config = dict(
    norm_position='pre',
    mlp_ratio=4,
    learning_rate=0.0012,
    batch_size=256,
)
Rows from block 2 of a small image classifier, named by matrix and row number. Rows with one number belong to one neuron. Each number is 500 + 25 x the weight over its row's rms, rounded and kept within 0 to 999. All counts start at 0. Numbers have three digits each.
After each neuron's rows are labels from the 100 images, of 14848, where the neuron reaches its highest value: "responds to" is what is common among them. Only what is clearly more common there than usual is listed. The data: pixel-art sprites of 400 made-up characters on tiled backdrops.
# fc1: MLP up (model.blocks.2.mlp.fc1.weight, 1024x256), inputs 0-85
# fc2: MLP down (model.blocks.2.mlp.fc2.weight, 256x1024, transposed), outputs 0-85

fc1.48:467498522496552536522511525493502460444494513488496516510493519487487496511534532510546516418502452527496475499503509497500513484500516572516487523492478495452501519485501461473503525490533498492500525540526448527541517473487516492487527488497466469507446510
fc2.48:501521504503498463500461484528499496512485491471469501452513497467509463487502481474448508496535521510500499499511493432505496529502497454523527513442520463500496485466498510551478478511475514469499499510537496488455490506445495540544488512536561510529523499
responds to: pink

fc1.713:483510464475486492493497515498508532501468530477489504465493519466502423506508504511490512517451458530461510490562477496562487467503534476499478548435495478471512527517557518475482495495550476498490477504476514547513498477494532528496544536516497514491460530
fc2.713:426524465541527499477480509455502540513511535486489486453504513477501516528481459481470517490529491503500537442513494462519508470544480497518540488530496462502516473525509544515508510506513505484494510471488461527493487504481496462507527514525535521473501478
responds to: teal

fc1.219:510529492540481506471497475501499478450489501524449505526521527478509515508505511508500524481463498488447504479512464493506516533485507511478479512522532531487492513512523518541533523526462533487461508520503478528543499500477453468463503495534497435483525477
fc2.219:506460504475512509504504476476517505491497516543518551515473490486511466516502534537499479449470460517472475478519474528480498509483527498467457461471487495535490521501535504487479432518483519509539496493485472469499518530513474505510503529498499510508492498
responds to: pink; orange

fc1.336:505488500455506516470492485520503467519506473485538488522496479457467493479544513510491493530491476502468476528484527515550501479504487518556488493508486512510484482500467524536512591496483512510491524522536452526472495480523509535493518481504465470512478507
fc2.336:518490519474511507498510496503457459514522495456468522510471499498488507491498489515502486439488512489509516507465504538474490467495487507508499459521470492511471513486491463520497457506533535524527455493554479487511461500487516524525549498526496491503490538
responds to: pink; brown

fc1.313:493486506525467532551502550541501478461478493528527521480476551494560543490520467488470495474501475529436508539520500490483495548478539508491467537565462492476510493460511488510510538463507511479502525539505515472540522495521511500471500484474508491537462508
fc2.313:536521513476504493528495498555505513488520519468499473476543512521514498489469514506508527510476503461509471509491445505509466494526509527511500525490516532503514482525464470474483497459554437460517504479533509507488536498500502496486473448494502515501485489
responds to: blue

fc1.334:516512536498488485509519493442523488473484446495488533495496487515496488493488519512460496480464448550495528494532492488540490482483513516533502550516516504532464474478523513544521492494518493511485489543556488487523505496477499475483497533484518528495492469
fc2.334:518506442469534501450509486474469459520510506502489479515521489462481520529531504530473508460526494471494482498514509498460532500507468514538522448489484504465479482517471494427493524481442521506468527465491523513422498484493505518527572472504514473506513532
responds to: large; grey; teal

fc1.85:473506497538514498516505509517479503507482588495478479482515532476515432513524500536516534499535495473525573506517510503467470465551472485500510471501476515482471505465522526481534515496462510465476476530520500548527550515451497520482516474503490463472505529
fc2.85:489510507494508522498545468509506510537467535513539486472521466514474522521504484538503498517534504501505502495507523531464469508525461518529486535474520486484511529502496487525540501542509467473470496496506514510507530461501505489493471530525496527483476488
responds to: white; large

fc1.490:496520450558524502482506492467515469447522466496485513493468533456530487454487530506498511510500519507525515523521488494483513526495482545531499462497473548496508489527507491519444493499507485525492523469496461525528451552513567500481508502496528490486529498
fc2.490:518487496504529515509503520515521556504505497510494503498492526452504522541509522530470475529509517490455500478507513508542481519513468524465496526486497504519525494523494522483519524483491510529532542459513520498487525463478518515519504516526468529528467508
responds to: purple; black

fc1.99:527530478489462533549520518555512483513524489505512529512454548511526503497514545507525534499517436516465497505522492520517485468506525502527451493478483503447469483504494511527525491508470492503518469537480545480530471547481535510504531487525492516485459501
fc2.99:549482522511530502493481444500550482478505466528484522456479483488531519526519526504521501523496505499497462517467474477465506492524521514482524510526488462502518502516488546470440533517514485505490516508507496505515455463538503513477522494493513533490487486
responds to: blue

fc1.630:511480504501484550526507539483530477530534550508502483474494520472516492505483540525518489551472461487537497471518481529505503484477518547537507502502466516463494491527534552523482478508490554464496497526524500528526472529489524490470525495500486533472445483
fc2.630:483465523535514520509473520523531504456494510468524532523467467486489548503529494488493531508466504513498494517491459481526458520499523514535508509473469477480522524514537552502503456500523514498538497465519482494479457495525472495462536543511472522453460480
responds to: blue; teal

fc1.642:494470522524488505534499514506495520504465483511527487502478483493532500494524530516497537499498468488487480529529531506536483491457496482548486513531471483477513513556504496497516493497475485539501498531491540512530450486505552492477491508523469469480453492
fc2.642:497514492487495532494437493491505518505518513486478480486483474493496526496485471492491470525485511486527546448482487480499509476546483470479498525526503512501548510537501561471540523490490529508517500487481477523480482534482477477542520449496487451513494466
responds to: teal

fc1.659:489495515546497542544515500510491518516524456557472495496518543517505500525487467495535481440491448515507518491496481495487486507511526496521475490513469485480489487532501512489521548495497522540508481478528481465521500522502475503478519487513504494447468458
fc2.659:542500514442501522503504468508518512483482551508499520508481467490520515496476511519494509549505475497519466514506493540499519514493526505462464489491564496514529538489557507460482482501476502451502568496470501488505564448513479461507460485501489489526508495
responds to: pink

fc1.170:470526479514473522498475450515512515499508501509484496486508526479518502527548513496494482468487499556497495534546474502498520508541506492518504543492462494491547458487522517518523482504455541455470544506487495504515481510485483500495516501520523559512522514
fc2.170:499493516524484473488504482529499446497516519526537534489531471545482508460510514483516510498461492557490476469469526472500477514497500485492531537521482530493518513492475498502493497499481492536547490486488467489531462491486467529511477488492520476514520457
responds to: orange; yellow

fc1.578:529516465493492502532535525496517516508477503494497454557509497480561485529528539488523537505489540493525511506523493515503542493489500508521504499454504484514437510494481478500468505502520481506534513525480517530499461521473537495477486545517445504495531522
fc2.578:534505490548494480492472493462531510462529507498498526484506519529522517501508534476529489505504470511500480527482474521463463519496487506477503463508504490510506517519488444475449488477488461518534505481519485520459503466506513500533495522480494471448496508
responds to: pink

fc1.580:527470497512454476523527480493498508487472494532505511466489471493512474527558525478481551395480466508504511551499484525526509546520491492499481511523488525458520526517520487530503478518508527517510466523546514480522454513509508472510504542486445488493472495
fc2.580:500517491548464455508500457545521461511491480489539527489523493472498483512486526442524501471467479512515467489517509514495501548535530517515505521448472511478526493511487495510488487489532526523496492500496465499532498506499486556494463486501504486491498498
responds to: orange

fc1.177:477498430506502499533541469484535525531486513573519501515502498495513501479481477492477521534497517515518500464476534497488534481510489538508511471515484494512513491476529484533510513523435526453515466535426476492488437561517443528482498487566489521502541496
fc2.177:451498531463490475502493532460527536522511498497492501505510511470521464498486462517486431494534497504479544498477552494493513487501513490479490516496559478498499518514496450501526509539448497475489533482518492515481515520504477506510491457520537491510506495
responds to: white; grey

fc1.704:531499525490503501488493482470533489469521505486484533509476489528534492502541474499502480511494485501498476481520455513507511511508492488533527514456491512476537516527473529541481519501456507494517510536523500480523523509530458471467487557538533527492512471
fc2.704:476521460519546555511508533482440524492511472506500464526506489505520522538515515505466527541518504471488501506498518500498475457503482531526492490510502493509465467529455489490494526458457487493529511516524537510492530494527535530501495453504495443461484535
responds to: large; yellow

fc1.327:526514543454499515506513481484456490493568503522494524533482464499555523501499473485501502486458445510515514526484469465513490520496521461505510535493499467438502518522481531458517545530513473490525535502496508495536506543539518490489500456508474539509485494
fc2.327:511509482518525533505516473463530543493508515493504434474510515462545512525497491516507492531499506498510492472464528466488489533486527537507507480489516513535485512495475530472454479499528491509506512492491487477522488500497462523489492459458526507485527482
responds to: purple; large

fc1.36:483495473523496471478504487530551491476513513510441527521508493531478479442501504476507492518502471536538501533521508516498472509525503513487488503501489461469474545492480515470510504548472481492537459501528528496479488558517492520482511528509473484464507512
fc2.36:535512503501478530505514496465506524523500513561459481472438501497520471499514541506486503509501470497469480464468517478464520461483500537536486468491514487546474471539527478484495499478481492500491490542498470497486479467525510526492571501543512518483502532
responds to: blue

fc1.541:483507521514485493525500542505504508503477517492500514445487511466474476480536486491476493501485441546477540521513477478512496500497510513522493535516521478463515542507500495500483531501507504482474490532464520542496472545486494518468540519520499496489487514
fc2.541:464542486551515474493485507477534492501509516474488495494488532451503501528523499468474522478505475499498509487523477459513518524537488478527529474518530464504522484531520543493474532528535505497508497504482463520510504510472514477517542519563522537437498484
responds to: teal

fc1.28:541516498513478567524519482501503493477509560496513503498485576506493482483490518505475511501453436525482500565509488522515480491504527482496467520499486462455531500520556516488457521458481478471483509506519491477501493510499491521499506489482520489478479503
fc2.28:510488487543502528467479471504527491543497475518512503501500458474495505446513504537505485530511519455497531504432502507477482547497463482502511523489517504474512484486485537480520522532477500496513494544460511478472495481545502497506540480491472459507461504
responds to: blue

fc1.750:472489515496476485565555497493492512535489475505470463533528524515538512506523516531518513486541490511468449521517518478470503509512538502534514514459500474508520482508511517520482469484464465481542492483471501546516485518501525512492533489474477497497515516
fc2.750:510503535503517506506509495522560464514490511518503506475467500530507493459521509485518492469484497527490501466505528472495525503535507545454519491517500502541473510505540495497485495507481469557522474482451532511477438494469486491532495505558532459516478486
responds to: purple

fc1.468:483467521485463514546526513510500510471535505508475494477519512480515511473499501472495456456498482540491467531475482507474542508469529548513517519480518507481491505485500492515519536534540494491508485531548556480477469496515503521470523493530491511507473543
fc2.468:516503501490523532514488474516514509497436525549547500473535519511513496493494488523446479484505524497479468482508472480510478498497486472491485519516514514498509532505501528473517527475489451479531537488490454474486520509472478525520469447487514495516533455
responds to: teal

fc1.533:483495483546457548497499476479490497462481500525461481480480526483487500522502510484541470447515490516487499494535502487476515522497524467462469528524501463481459507532537518500487498523521486509434476510464498481528516511474504503499559459493471534492475512
fc2.533:490491511494519548524513513522477513505468504502497471501516457497485504538515504539537582516512522478517497501489499538472482479501465513504508506510477481491497491488551521491504457515542482509559506543478521493499538448524527490481511510493480527502491508
responds to: pink

fc1.675:474481471521450510528530495494537526494468525499487514508479473491532509525551504441486486457507504516482544511500522536519514503494485509516491525498499481503496493504518482494527515470518480496498512541530505491528480472462524515499541546528471547491484479
fc2.675:571482525520459467479513485539504485499504493516522502535453518503499506516496531486542525474484541487503493504484480507468505557476481490479538490492483508469488479474487476501473458518479496511518484483470486553480484487550544515510506506506526500467489509
responds to: orange; grey

fc1.341:525456476542490529515495493530509525468488525460463482478521488466511467501484529495483478485459496506453483523523499477518535503510491530511517500497484510535549514477490536523523525523501563461466518533488505467531516528445499513506506522497479506523471474
fc2.341:444486501464508497494504526499509470540498479521518537481517503481520478544505461521552503470493493499473488522493482519506518508507547545487515455574529479526513502502513484506473481516521492542528492462507480465499486546534508481515511507546504504492501491
responds to: orange

fc1.690:537496496488480504505470498486503529485503495526509521533448500475519516511476515507477520444518539483497476484459493497460492494492483483513537500513502533494457527499480492496489514514487449494513509494484507503554546503513450563501529486481494460511473492
fc2.690:466488491494509497541535529499532519499472500473470513482512491490506503515489463484517539517512452545515498526489504503481477505539530488525461482447506455501519489491521484513546517544518459440531496506507484492534487500497530529506516558514507519536486555
responds to: white; large

fc1.101:506526502501506512488420528495473454505538529516521462498475514527511502480471505496473492439507541550540454477533478482525514477533514529513514505541514507510493518519495482535515535501481498440450530495473503501504485487511481473451509514517510464475500496
fc2.101:494478500472499522516524492479520518527472537519531508511487475477508473467531501502542524494468473485504521542510503511522495483494499518492422473489497518459539473500509491454505545533496537526547455500483495519511498511480462532521487491489472516517488560
responds to: large; black

fc1.35:515509477505500491546513469522475497508502491478510474500489473500475493480546526511498550529494455486483545503483531524477491508476452501474505505493490478498467518520468480519519556502542519498506459518509503514497511466515469506528509453562433479513493487
fc2.35:502473486511512518482485518484556518442519532516507489499439525489547517523487511515482457546477507502498486490503511540505512524489517496475514474525486536521523559502485493499446517445474471494506529494510427500486486495524485503481483515471502459475486474
responds to: pink

fc1.657:490502492474495478466509506505526468484474527514498505521504548494532490509533530471543539470490517469454523485514472515508479504521497512492498447467531501504513492489524524470511502523530456530509514501483506500545523519475518461465502488519509514518541506
fc2.657:507482527516510478541515518534487512455537524422508512501503496452477513529489502495510483525493500488462474496491478527529430512508537490475504513509508539504490516510488488531518475472548516493538523477521510470502526495518467437480460510482502493477465477
responds to: teal